config = dict(
    model='image captioner',
    dataset='rendered dice on a table',
    tokenizer='word',
    encoder_norm_position='sandwich',
    encoder_parallel_block=False,
    encoder_patch_size=[2, 2],
    decoder_head_dim=32,
    decoder_fused_qkv=True,
    decoder_inner_norm=False,
    residual_init='zero_last',
    one_sided=False,
)
Rows from block 2 of the image encoder of a small image captioner, named by matrix and row number. Rows with one number belong to one neuron. Each number is 128 + 24 x the weight over its row's rms, rounded and kept within 0 to 255. All counts start at 0. Numbers have three digits each.
After each neuron's rows are labels from the 100 images, of 14976, where the neuron reaches its largest size: "lies over" is the class under the peak; "top examples" is what is common among them. Only what is clearly more common there than usual is listed. The data: rendered dice on a table.
# gate: MLP gate (encoder.blocks.2.mlp.gate.weight, 384x192), inputs 0-191
# fc1: MLP up (encoder.blocks.2.mlp.fc1.weight, 384x192), inputs 0-191
# fc2: MLP down (encoder.blocks.2.mlp.fc2.weight, 192x384, transposed), outputs 0-191

gate.311:120157128126127131127120122070124117088178087168115119107110101114131144075125148137124156073127153146098146122146130132134081156158151176080133126147140088120140114113156125144119145125107130133118095140164133155147143105118168145153127110143102123150189146122124190104146147163145177081144141147139117108137122130170094147126159091118123134107144088154168170127121121112095129166127130113125120110112151132170097140123144092123080132121148136110105115108134125123089096130138141127108103104101111143087113113062114152121121140123138143124123127133078095154104099136092134161
fc1.311:148171108145148109124129127123125123122148120077141122135129130142145133089130137124078147172112170124077160156152121141138131168202121141104134170110151117133119114144124115104147124087126200140125123128167113098142106101111138138132154099164123115128180091141112094139136160163142117123129135149131164092126117127170111177130196109115159157130116136154129134140073130167117142119119122165082080162112150122132109138103167119129102139184137128089103123123189098128133124136124095146127119126125064109101119100115127144148144116139108129133140111121126123108127131149157142122
fc2.311:135154147136123116108105132145182166132130114168129176189139101129143136112125103110131126131147117160157108085107150112157151114109133096136134152150121146110130123127102137081128091128151150114127161106165141129128111130148116135113128147109062083108125153111131095163123136150132138060115102160127128125142121142080101126088125129156131108162099145130131120147174138146117154155121125188131138124147142170135144058084059120134127182143110150082118113129105145156137112135154148151146129129130135126075147130155139113105109122149138126130118145140146086118137140124103098072
lies over: die with one on top; die with two on top
top examples: black die; dice: three

gate.31:164131175130098155132170153131131133121130109200092122133131091103150110156129135090107117080183113140136130128135131149159091102054123117107126118120123114093154119114129127184113106120120068118122123134129136135125117131085097146092096112136146162133106129134139165097157129136140118128134142178085119109116139131119138119156126145142046096086132126092114114144158133090130138140126141100130136139133138139126116152122121051135122102119101131113128122128105130129130134164116137119127097129128164186118139171127083133112153116151157147136150134127069130151121135151098120093
fc1.31:156152152123113168149117141131136144123129109165126115139119127127138165188146127115123093100129166149110147139160126161115038128074100115105143131120132118099148143150132139137084112138124126125106122134141143157144127134074112131155117097141145155110094128143130129145185127139137124118140161166110130112144127157143107122142126137147076106094146095151122123157181135119160162168142138110099146150103194139176117161108135074131107121133144116118118122127128122148115134176142144104116077126099128143129143127113098089121144097133160182177153127127103079140130098134098142107
fc2.31:138174119129164112135110130108110130121123148132135140128153162190105137145134131154173133118126138141107091114132119098111119128171104179123097131131159121160107148104111150120129151169177168134133121140095123150145142123134182120123167126143095092124135163139093101130115116085123117124139113096167106141082099195140126140149153124075126148152153124134147195124071103086142127120116138135109110105124118124119149136160121184124138123092136106123139124114119136107141169126131145123117173130128147127135115128107124149099124095145129118093086099098100144125149153144169179192
lies over: die with five on top; die with three on top
top examples: pink die

gate.176:132164105131140128131124112106121135106161105130150123143115133140110120104073158101161093115120132078130145148144084080133212141200155152098119142097135137160102094102092099144111133086119173133138136058155122133119114140162151133136134070135097130098154122119139141121153150136145124074133121124137145124139161132157102149128155118106148136128100118131129154144135142123125086132129156159129100128092225129129141154088157080172102128118122128131117125118127117102112127130140087135144144140112073145104122106125133141134143105125151130142147127126117112102121133146139115103
fc1.176:126174112105144111133118132127128141125130149137126110153121135127114110122074134094165136127123134108106161132140114096164171137203141123096126144101105126147128109112115128151109156090136133100142128065142110128132087142140125136154091090127121166143144113081131148118157166140138145075158129120112130116139168132177097146145145087125144135088099104094124102117131133120137102118121141134134119145116207120157115146108145097171068102123099119122093127094112098085121103106126093111128133179130071150123128077114127142126137124140147147170124121098150126119122118152140125073
fc2.176:122146133108074129118123138140103109113103093128172122111160089091121133104146118123076130133123118131136134127171142122119129119134125137133102125112114105125125089151127109072146069144167180137156130128146115069130153130164130157122150117144138034118139168130101120127123131173129106109135124126124079130117180110102127144097102115163143128145124170134179114127157124130154143133151092187143152139141139156138131119094128118131160126167133131135126120152147140147183116129161126136128091125126135138105143150160157109113134129123120044103132082150104161151143124143119108114
lies over: die with two on top; die with one on top
top examples: black die; brown die

gate.213:131108119124102141123129131144102117129126115159102147108119153114139132144128125182125128095125126143128158106128100119125161126140152131100132113157123120139158134164131128112088132120127133132125095117137064131118121135125166146133100118121089131124099130121091132111101162128115092104144114162134101117196158028168053119131148125136136105136132174142142108093136133154111137127124134137126143150087068109156126148105128089120083124123107137128103121143125106164096140105124117105147115169106131193070078124120128152148146178111120134104068117124136127131140114175144123127
fc1.213:116119131133177126135127187126131185124118116104126195115159139121145144055161130128125144145173128162127148128116100092127091154128140164162092153091141130087127116101138132069155129130130137140142100185123157098125129171121131128146153098154093141145148119079120124130118136120143124088151129141131145120126129131134116133111145175129148151103120116106144145168093167120120141118151124078107136132134152114133115124129149154157172128128104112139143129130104146077092166131203133166108117110150140142142110121121133129155176104141109122123100137076101108115134122139153116082
fc2.213:148133119112090132155112185095175090137108129132142152104080034137141157140097106097128147124124106136134140136128150127186154147129065128136124126140149114120133126147135191130128123121124139167106135135127113153146156118135149149084121215108154115163117154129088125109137143143114117172114074125108116097136139127115109139131135114079105140118084110135094111154152132111128145135141117102133089138135128140135147136134094130161133114132090104071107123123130123128141159125131100096124139136125110147125153140144132147086130100105154159156108123112153102196142136145133129141
lies over: die with two on top
top examples: purple die; brown die

gate.155:145135143137151149161132121093140072147121099147120128108114094136168078109127182143125130112155110131067103140186121085105152111149178193082147135136156109118106110128120134151106162047138165110130136137165133128109098141160159128136101127157130137083127089133101175125146119118138110136141093121134151138188117131111138138138155159131086115116121114169150136136109141132144147127120111101126130188125138143104133158115153110137109135115129138147104130129139120095119105138142136167084114111125162112099121134116152141094138134135111106100115131109122089118125110099144122065
fc1.155:112151137116150126149157131119134113123224129140110133114122077122152139123126143129109137120135100163121093135122119141095190142186120182085119130114135149128114129073106095142124178081132107078154129102195123134122126138118113128134133128136073092137160165161113129140116119150131142133103086159142154103153145091140137113143116123160141140099124107128140185172125126107116107118118061112127159147130128128133120156100110101085094118116119106125080117130119147118098132125134110092102119120118144131100131110086128107121139115116133138157105170135109089126113102125128148113
fc2.155:101082104130131100092141125112120117105164151108127186138120118167126134170117125119140107078103154104172166173129127129121149119117147150118131045087159091131131121127132139143142130142146119151129168137138134146112147104112119129105065133113152104087140127130124107163127139148117100147114152113114113127072183115119129157140131127131133129109117130115116134112189127125100138128211125119115122124115140148109123117102102140125164110174092130057107165127145169116133146132123149108128118140148119132108116104150105162156131084126135138122105134134141118157154127154173075112
lies over: die with one on top
top examples: brown die

gate.73:136125120117127095111147126107123149159141176114084127139085142158077151095181153116114096128134112183133129093107144128148102135157108122097085147116089110120138143107121135112127183125114150101136130100100118106159113130112123144090144141144142112123119162150138143127118206130129097125148113103163124132098149133120167089071102158150126149153118129129121123160088152150172141147128131113143150136157122124095137123108111149107131113078123141089119129084154177148133121160109107093124125117157155152098128130118125164125134098177092110071164136124148102130163131130159146144
fc1.73:116148129144128123176089123142148132127098121126139164114169091110121105112152172131124164144141099104155125126134110108077134126102113149085111125129111165144169145125103067151119112119136159128108112112107086114092126126131156119131079109116123187141133154057105147088213108124122136130140130132119128115138133127146073110156128102122111135129156081145116135135106123164122093121109116171133101072128109196148123154149124138154118126133130115138111115104131106139144134127108119113138107149135101178124125163137126121146116124117093115120140102178094088120123150155152131172
fc2.73:145190151123111153132121126114131073076078124109134112097075136139152138135134136127134131095120156068143121149128112183101121090067146109122098148127120117152136139094134147160122138128115063164135129138111103127156107131131132120153123150135117101145174082098175161122151125150113157151170181127117124093121138126116120114136135158128124151140129165125106164159112135107088131140125084105092125122125134082124129125122102143168163097137079105124161127150131148106112114153152132143128152139124133133154066126125171129157080142121137116145106086136131128120119147126162150122
lies over: die with six on top; die with five on top
top examples: white die; yellow die

gate.214:129132130084128157093105163162117164144131109106135133187157105100136118127161116188145118109135141145120125086117094080108207149146098124131137130145144124120163137110129144081112126105143086141116175137117158118109192150123128104103144134127119131130158144122139081151092093177158075145136122133114103132101138120103124101145136134115110080145128147087126072146120124169127115119164146104127105129116149096121135134136139143122154113122116110113150172125099114106169101159139124133175119117081134075121135086160095122109138120112114128147150147110115115162132120105132136128
fc1.214:095109134172159137144129136069156121117152162124127095099104133148104114131122126081106096147143125097111125173110156186175111161121199143129128112129102139130108115109111124132131089137117175090129075130122114128132076139139140166121119098109126086119102139133120136105179165098118204092116124129121149123132081113127127130119087113127168164088120107151127129112142119105118161136126123161125127132106106176145128143110121130115129154127123115145101125097135132135103128090145129112121152125145155192106139127099133139125125105144130126115116152122141111086057117147158101106
fc2.214:145096126131130127119120099085111121153143129082123137127122119087126129140141149140142111132140121132172061122129127138077170130099143140117108140144086125125132143106125115097132147122133151128104115172138179110121132111083084115110131145117110124117134134104153163112115111123173109142130107090114099169143103127135164095125138121141139124126133128142122106129120134092180132119120106139111127153186074039116135095112157120145131131081175138152106154127099112137133123160144078141138119132166137109131133129098126154152047136125121121148097087136154138140133119062089103131
lies over: die with one on top
top examples: yellow die; grey die

gate.358:119135116115137082147089092129097109124119131128139145085131174106106116173142153188092140138142151117105139187145084135109115112125127108105074098129126143128140155142158122140073136177165176093140123140159131200129121155167117130086128209135146141120125150129126114118124178127124119143115110115066127133154114069146127091129127137150133174088090133114100156126109123129173145152116102132123125102104116130112137121135133144143124095146138107093137151118149106121115127130127098166140121114130122118131117100138158173111141131100110124174096117135151135131103138128128124141
fc1.358:127091128114156130110145129111167132131130123141105119173107108132125103107125155110125132146121103127132120108084178128129159156111103179147187135137137128124181122140088122118133109066141110108143124085133128111132110086102122120148123032157126115140141111118128131174131124096137156110139156045167134091130121101128143146102135125121110092142203095134126133117144135121133115127128167106155147143086145135126126119144117113121126128117138134099126081127161191156138121092128159071102138151111122138113152147117098105140147119131112132120145134121102113136146080093113145121
fc2.358:085138125126065111152102140171134167147070125134147117108126135107126108088122117141124131166132123129105148134123101130124118102155126119128114128095087140135157147153166145132137074133112177149085172125127138119190153171158107112171130110079134108127078185127145147122107094168130124143094077117125133120110125128129133125133094099159132117142122142129093127135182137114102120122150123148141120119146152153143169134134139134131137092112102099163133157081113130158125142167152133160198136171114151120136160174113125104127134149114109121125130153123125175144134153150105117125
lies over: die with six on top; die with five on top
top examples: blue die; purple die

gate.235:110085101155126100130115113134125078139112119103127128138115132150109145121137087132152147132149111151117145123147138103145135131080150173080103066129160143131114159109128131146143116151132200112121061100167115133156107125128099124121128124137113114077132123139131122162127147136126116109155213155126129136119144138109140197090161133118120118093094122108178087151127144119122134137114134138126139156108153109116110098127117109093175138131137170127145117093138129127124124120147136155079128199138115109110127104141107116146134105136108121066126149098156089173114117120136133122
fc1.235:129110115104160161119108104198127132203143146069121118151126121134118090104127131128123114106116109122158107112120106109178128132127141124128137128147116182178129110126159124121152101131138149147138148107131100096131086168125146124121133132109092112128134141138134125165150151070117117122142070118150109080167128132126153157128123171126114121122155177138134121087091138022149143115135159104125099128102150114149134149152146103122135149140123141126140066143126163148127113101126140133132095135164158121105159125152095129141149138122121130145062142145133120142131120133137137115
fc2.235:123123116115157154134129127134127088125141111154115135079152121153101144132128059127134139171133123134113109104157120134122087141095095119112136100090194148145133127124169122147095130093106087108148127122107157122123122162138130081110191111137127106140143137153129171139123109146106181161136143125086117175142123132107160146111126183193155169173120114063176114121160140100084136125114118112159132164112148118148117120124127113139171086126122160103104102127130100154104113102114135146146131147163129139158127128128130103134098131130122153124154116126131128150141158133098163093
lies over: die with six on top; die with five on top
top examples: black die

gate.316:145174108139131093125109126062166090134176117104135117124138131117155126075060137126129143132131151097117135156152134129098123181148119176145094123132112174137151142116150129079167145126135161126090106114143117120125124097140124132124132140155071133152174178156138155098153131147182139117093123150121136115121099121121126162107181067129130171150169143139132119138062135139127108163146132132098076120153105140138136144130109119143097135116104132122077097126128092137160120158114127150132121091107117143114111137119091138123145105098100131133107132118111128104137121116152114115
fc1.316:151151121144141085131128120080168089121173120126120122119135126096123108079068160126130119121144124127130111138162142086099118162121122182114123135155103142131146122133133125076150176127129145113089141107132141104120088094131112142112143163159083141156166176159133171107134122142160174143095132157129127127153104138124150122102165097124134151151153136145139114168061133150107120133129125147103070116135124132133144132122163152109107144125119163098089086129152086122127119165129129131137126095138048150120100127096095115121156124138123148127081149150126118115123124111141105102
fc2.316:091162129094146116119152179119117124099148119156124180113135021140142181137128130128130127141135113113111114119123134144124097118138131125136138130103133099158097109124159140119125127102140144129123155186147134141079142079104141107170106123115128082127135150140139087143132141143091118127156137125158097135167164126104125125111135117139122120121089110179145126124126146145113138120159123159131123133154153159169163105120072113131129161122094122104111130181101127098119135130102139131129105142084131141110140120169153156110119104156153118129116161163137078092120100074076144110
lies over: die with two on top; die with one on top
top examples: black die

gate.307:138161162148149098120124128076113140139136122111086156138130145119149127049087137113097126174119107167139133121140123139153131152143098093104120160137141103146111121072094134136186090133137161143112158120118136124173086138105132100105146140120134114138162125170132147125108151116121134105111135141132139124104130117100108138095133086103149132136132117127127110159106159107101139082126117148096104122131110118150147134124158151123104116135123153124117121137139067073091158135100134129112125049161170129110126114099093123150111121135121123154146065090090174111128117092101140142
fc1.307:122168168131172124139126124111158143164145139130123134152107128121153099126068162110117150128118118143181121126150122105137166147202130111127150135130100102136123158070106093149170127117136153140142154138120135133157108159128120132126137135119168118135144102171119134131106164103134138087111113110129129110178167110104137159131172059131151135173123128101129125134127117117111152083129127119085112160124119119120145172087136132136121093091141142101129136134142056109115159130100122113129141075142128132086098123148115108146099127141145128135160104121092175089141163108121112158
fc2.307:145134112163113116131130160156171116127103103121111122114139116094124136115192110094121125131080127134139127134125163157147134145067100113119108148120113168160144130137180107120066112118104131118102083125094127113127111076107177085120117110155115128155116134128117103122130143131158106128159132108136095141130121163128103160105146127130105146110133125135084154129116129136221188141135150130138080163129132129114098125133117158113133150194089160131098082158124128146132128169139137138100173140127112100097127104148097140140130104117153122118101117106159094114129128155151128127
lies over: die with six on top; die with five on top
top examples: red die

gate.250:146133124090152108110123153066095176123153117139112135136166086132114096125127114093112120126172076112090115125099092125119141130175188117143138120101118084136140104096122161131132143054132163121137121083176069109076140152136174130168128117149142139112125123123135127144111133091132070100140150136129139115131103113127137142164129117127149131162132146089119133146121144128119130142124145139197138130121127155116143147106125127146178134090099089117107116147136149130098156101122134133084115135147142162115124179129148144138105136098118132069119136140116127137133140149167121132
fc1.250:099117113142086130135126093156163101139108133084121132107088153124170161151135135134156111109109161135142148154156147138127086140097099131123129128137141169104134131153144111124132115205125128160090117180094182122174114075137130128071140165118112094122146146132133112112145122157137158160116092104112128142112134137135117125082119123130126162121103082183136126132180110134139106112131114109062097130137132112132126120149157124097084137163144134127153142112127097120126104160147141156159138115067113109139137092092124098099176115156138123153138107113137135117109123097109133117
fc2.250:139117122132148146094130071080124113146106137130133116122164176101117125132110146108126182110141159131100151149111142134087104128135126098132154147117136087123131153096130096172130118131078164141060132131140133142126126147116188140164104124132053146140129098122150101130118160135116123134122127113141139140097083135135139127131135133126121124147101124162105143102160125135108130071088108127153138104135095131061114148138134191110129122124101131151126099116118118123158160153106153123106143079128121173111101158092157083108118124119179131147138133107115158096166139106161136139
lies over: die with six on top; die with five on top
top examples: brown die; red die; black die

gate.69:140135134118076146115132118125120083157085148130113123106136137181086149124128128199119136159125130130119146163136131140123113126117155135143093146122092141124118145131127122154113145141168145122145125143161065121118139130174170133135158130125129137150106115169131116152135129112131143123122184148166122166141119137160110082088128064130153137130130187133130106170093116155125155184064126098124117170117116128128123104126150152126156108070137141120143112102120164154126132128138135122124125041175122114130104149113110151139125109121130123126150122150104143127160159096137101157
fc1.69:149123145137050134101129146167139091119140118150113164130136127128106113123128138160143098144142123140133134167127121130151165128130128120133105151119104155128090135150131126133132128130136139127127112118157075134179132127139128144132124175109139136149126129162138153148131126128188157129135144164154141128134121110130073115143129083102172129162101174098128119141132131143128151143114106112147121117108102096124164118158143167133139152067145162127116133080138192128117127141128113159140100075111091107134133171139107188118150108170147111171146095134147154116196170071142119134
fc2.69:102140128106156059126125112110154145150123094101133101076089155115148063149119118110119117109111090133128196171104123124129101111182144121126109135107106079119136164163095123094082125103143121125132155148113118162136095109135152138124122132112166121091110114172129096089112138134166108139114109125180162123149107095122124159093134103124130131140147141090152141126166077122116140126132130170137147118134192129138131151139100099120146164098147118139121123161157113084136118110112154140104179127141094114112134139128150107123147142100166122118132135136102132107136176110145143122
lies over: die with five on top
top examples: white die; grey die

gate.23:132129139121084086159106126110122134142132088125164147181160098132144147124141109106102107135142159131116163123108079137137081141115068128135124133177154110148165128134141108202151143101127171147163154100142140123105125123133104116113115139100116115147127135131124094118118154144122119086140134144100110109147131171149126169149151078106083057124153142121117113124110116124141124132183146128113129138123132124128128117136166139101118130130129158174157168120107132135170162125158128131160132158055175100143109139135138130136116135129117167144128137127093058133101135108150115118
fc1.23:120146115123140152112140138154131129120149184132108102120110141138087133083141161146119127123142094135106118153161149134118155179141174112136149114128130142124112129141118145037137130115113098103103099146109106135144129096114167145169124155127161122096097147130115159107144099103143173161101140117143116148128120066111139090130110165127156186116118122127118116117150103154115166114119123179157140115104137113137127141119087121129112135111155121060083046109157114130097113116091137122119136114178106150119157122082110103108159101132132124123119128135130159095112146128145123117
fc2.23:121126188123126150149132091124115171118077166143140113162127139122154066100128100129132100131147144166127089123150161148132125130124088129095146149115148123086134141110153091142134160133115183074106111121110130128131109120134076149114115150131132145162107089127120183126148136145136127145129111127135121092181121078131131095125141093168094115120128152125135129106125140153111112179131093117133133136126108048134115157102182088116147108147167148122106140124086118143120084106164122147117130159132106122144137124112127140134115156136117133122128193098131151113111110115101142087
lies over: die with one on top
top examples: yellow die; grey die

gate.217:139148165160142137118120144159114135132174142091125138092111075127149186124164146175086147117150119137101115120122117141106092135141148117132137134137189115138184133146124146069127138134128141127118130165137119134155136120136123131135155128163080142144124178135116112135144130123129150152127078115151115134151126076080139130136141134128112164133152130149136134121123141135118166144155068128126130119126077124118089134156132158138119099133163139090112096120156146085073123128142131188127119079123122139084095153111148119153172109127118104124112155100117144143114170127159072160
fc1.217:131137122110134126128109081128148149151123118124170113184128141152123102111122115092168110119058103114138130126100088103132178154153135134141130108078126132120162174106128119167132132126147122131138146120100150152118142128117121170103102069129177128122119149126133132155139110118110119121122127097134136109116127171147117123134123149124131110129111097062117127147153110170127136127135161140168127139103174129120146123089157169134150158126135129190136181110116080141207125128104134140158132165134084126139117106126140089113093148102122108121140099154173107111126124108111170091
fc2.217:109135138173129135093154130149129111135102185125131129126136200184128117153103189116130103101118098119132113127118127171113124127135134071157141128132130109131133138132116140124141130168098123138110156124119126101124140178111118111137162124094120147133124116144088109145116099106157166165148120130111109138085112092142112086155119134106072141129147161135093113122125094132112129118096083124140129154107089104075105159136190145119144127096157092143107147112142147094131154135131146124137160129157185097133134138110115102135135113100080122108172098105167140119124135144155123183
lies over: die with one on top; die with two on top
top examples: brown die

gate.18:104179158162135140110136130118092157135145120131121142120113107129136124118131115062120124114113132063131111087111160127107133097164137123156132115066116105129128142142140102127120081130136140109144140156114117122127122148105186102126117105134141090130134109173134111144142125138111117126162089086158126137178128170103104115135126089117104144129087098144155123127134119123110139124093113109098123179094142101132161129123120124096086145126042089114114125129186089130153129145128160128124115085129126123062102079157134134107105127101133160156125120137121141149106164116155122134
fc1.18:128186152103100119120141166131096149135131108146130137141133111106132124123131117113126138143134122116134137133103133101144119127132130142115129108124142121106123158151154119162117103117121122151155141144111096111133118109109154119113124139135143105126160141162133116138144109135134123150121163184144061132050205125127149127176165137137132148119139132108167167137128149114096146087122125123150080157098147108136158160150102136091107133113123192138125086089125106057154133134120113130126128070164131127126098101159129123119114143098099177089119164166108148159142148168071134134
fc2.18:128151117143145137156119129116117145123124125137164171178152133134121091134179182140193129105095092145138123139172143115152103153098116149109132138116157128133124119118137118105121209105080128109139143132109125115136146138184151130162157116124154161132197140121086123124113154128136119144124127153109113141168118134148135144144133156127140084114123152127077140136116128156137143156125152133086202147180119135116085119136126197172158141131114162103118130148131103147111138132128118156120149148106120145143128133124144113128114129205166139125112092108140126120148144140147131121
lies over: die with six on top; die with five on top
top examples: black die; brown die

gate.58:137122119129157133135121068121097139140057123116125126168107181144106142127131110143190151077085110122147134137130131143138127121125136123161091134126105151150128118132147128119135114161097180092106137147070160106114136126123141114126116133084151121094123132114126127143095112134098172135141118125126108127136130139154136141183147098098126128110076117129156180155109144139129092146155178133179151121131107131096149102111142129159119134130071159168131106083147110134118147133167133128141171140067075131127119092135093136119117129118128119105106127115144107098154105155130097094
fc1.58:177133118158116132156150137155122118137148110138142094108137121097116100134148131142107167148140128171124136124149086123104135124114120167085138101136121165076138187119149161116080118145127122069159112142133121173132145107127135144119117189159122130138135172118122122140134123082126155137118136082136086152161111140132069102115131148142115128123147160136125095069132124130142141134108121162141140155121141144145128132075132109123107142126127119125130121129088174116078108112118081117103165125103087105134199132107123097166130112128156126103147127159126177149134110144100092096
fc2.58:180116137099165064140139132145142123165161128136128131129142153204107176082126068139128136122061144129120136131083118182106130121161144193125121146103146113104128125088111126074124113129158131160095126110126129125111131098097145125137134129096135159108173117148105074137151119132158150142127108156154152124128138123162143152095126096134122123153125146137128129165134123138120087139118128133130166089091121128130130126124135093114140117097133135115120107127138135134124138100153142173072154170101110118099111107141147127145163125133145127137102112147110091087159177109142112144
lies over: die with five on top
top examples: black die

gate.168:179125111129096119152141138131145164143130136117119114170120133138135104131150119158137114149115129140129110134133129096116126122109156086174133116150131155134136086074143114144172129102088128100156103115144101185121124149085096111131123128175140125137117126129131169122161139134155132139153151114098124142111149180141112173118143059176127141123135136111105115108126179116147093117145170200140121103092101144114135162073170092142119095133147134134137100118114112134134175130116128148131124107123146096093158108125118126143140102137106125052118117076151135104138159131134155149
fc1.168:173109145157131121138143113102143120161101154099128123161162096132124124111147134134124128111112115130129092102149120134129160122175118090161186138079088157130084102122122108147112129065136172125153099134133120095113134130133120119194193125130154130122122142180143137165142140181131133108107091128130113132168163162128095123106099113158162146152128145138107127130128171121110109089170141134146129107100154122136181161129139132125111121098112144120113131126088088127106169131148120128110140111146096089121086101144125136112153123121144140112099186110145180103129149140142139106
fc2.168:138117092117095139132092125134124102115125101106172110082131126119124194125095119147122100124129106118155138141098151106111164133136177152163134137106143109152151085121174131153162093106149153146110176117141141105161118157178169106082106136110128130100137115135130137110125141132140142166140154113116103164126119124092107096119078134127150129130119156126146107131074152110188104146176117111075143128143161129139123108093129087126149129139115125127145118106138140094150123101086112187085113058116131081134125115127136133129129124158151129138109139138151124116149164105127086133
lies over: die with five on top
top examples: black die

gate.342:146140134136099146112112093060114125129129130109106151079128141113132123144105087182133145180086099113141125124143115111097137126078125135116114121103137121121150144133121172147112133153148137125048135143191118159117147111124133135100150140131089141120143129156076130114121130086108080137131114115142124125121167119098106149121143121125123118150133112114088133158145115144133152175138209129188131105129108129176141093109170109141140114124117161130117124101114162115147124126115106137149124152145098099131181110143055118122152136105123171134114162131140116134114138130128100130
fc1.342:182105057170122117129143140142118122131105117136109124138125128152115127142093117107128077116136136128127181135114138138127110072141129124105120127075154123114089131094151139165158128091146108117130103121168116128115124136118113097156171135058129168125122140150130135136128138104149124130162154132116126200154097101137130123055108119087117172115146161156130085147128127105131127119120127117153167126144153123079075133102135140137123181103139133137151101120056128137102134165119138090135092106120121135130161128120113130132118101143130133112157159133108117108158126128089146110
fc2.342:127064126130121124116138115120139156143127126148103128143166135128109121114128140123081109142120088066094127152140094122143096093136145117086145177128069124143123147190129124152120153137142121165074132120148090130124164129129118126130118139111156119130136120159145136157147109141167143081155089088161129120147136129095173121084134131151135102120127135119136128125121122140136134125143142154137078102136125152155131150129200151118147098156125140149203115174132124073104130113124130076136086135138135177143133145128118126137157163165127127160115139102128074108132108135132155139
lies over: die with one on top; die with two on top
top examples: brown die

gate.361:146132137107136140144159155140131153158167135102122101139115132134135103142120148125154132139113132111111098083140128136166100137071113087150123166117139129159140125123136114118108112092120132060138126197107180110135097155153138124145150119128123057137139146117114154126101116134131139143127117096100118137128134125108136136168150117126098204124171089134129125103119133084109124127165119133151127106140149135117135123155122090118146107087145138130153105124150155058155149128156172127080119188118087116138141137091139149161124113115082170149101141125106105077131149134132143139
fc1.361:123133146070115129129127158129132128143184152103135106182099132104110141194109165111119124153125107111123114099137122136142124118109129116134067153123185085131117104121099108121113120061150129117145151147082156079164113127155116143141140123113135075132122139129124143114115136165150121136112089113127088118159157080099153139119143126141119190131129109129135138120117129101143119168173148125149120158135126129103145123115127132099126117097141163152156105146169138086135145179176186146087128160101144125141107107086149177141149127135124137137124157100133130100140132122118139152
fc2.361:103139136174141109137147118136120127121108149126115136134145109138127181148120120088126155136090186150153120104113175138081104153125138148148154175132096203095141062136152126089150120108124113178126133114140089110161129119123147123143129163135114118125160124122112156081155094081164137130133122145140114105133105182133133102134110131106142127116104115141114095153094113139115145131129110068128090147141140133152143109167125122133081162158121132126069126155110157120072169152107134096139140152136128142131133106121111100165131129113160124106167127075150118122117099126121121112
lies over: die with two on top
top examples: red die

gate.91:109102198130113119123157125129135157117128104117177141154155105103134113130164108076153133134133155101134148134093131095142130108105109132157122140145110105134130123122138126219129123130121100123141128105148092124126094100139096136065119114124136169124151133102146128148121129126123117133119119142113148122124146141153139144178139131094114119119119120143138075127062156106157154114145131104116170119130109167113191069140133153130155130151150163129156105126133155116188179123127144127130101142106150139133133115181118117053095134125107131120128084112118115152122167126125145113
fc1.91:095135139115167132144152126147124117165104153086139147106111117164132112086138131099193106103133118131131131160093134085090140164147158135123081123148118120131092130175121127067118102119130120128154114103163110140094093078148109160113148122104079164145150120084141168106143127111116118150157161139118128151142095124119135155198132116130157173111107131138129114106126135101135134104129098122126133098116128138136164114124118126142181138158122148104107129134161108134118127093141127127082146152144120169112109082058105099136127135092104123141134136091126141084126107170125113107
fc2.91:136130194194107152115094127111147134126134149103120093087106144161133103161123130133112095118149121125137126150167171147147128083112104115133122119125133129099116140126100128122141140121119129123134113185126116095108113125136088120149178140122178106113128126113131141131156134131118132193119125143107158145124143106108124122103120159153123124125129114113176171094132126121157133149147138117168125150134154077149124146164149134055151139159125162175161108128123103162162065106133102124122138171140132084165139138118138105164124163135138100124102135149137191117110105080110119125
lies over: die with one on top
top examples: one on top; white die; grey die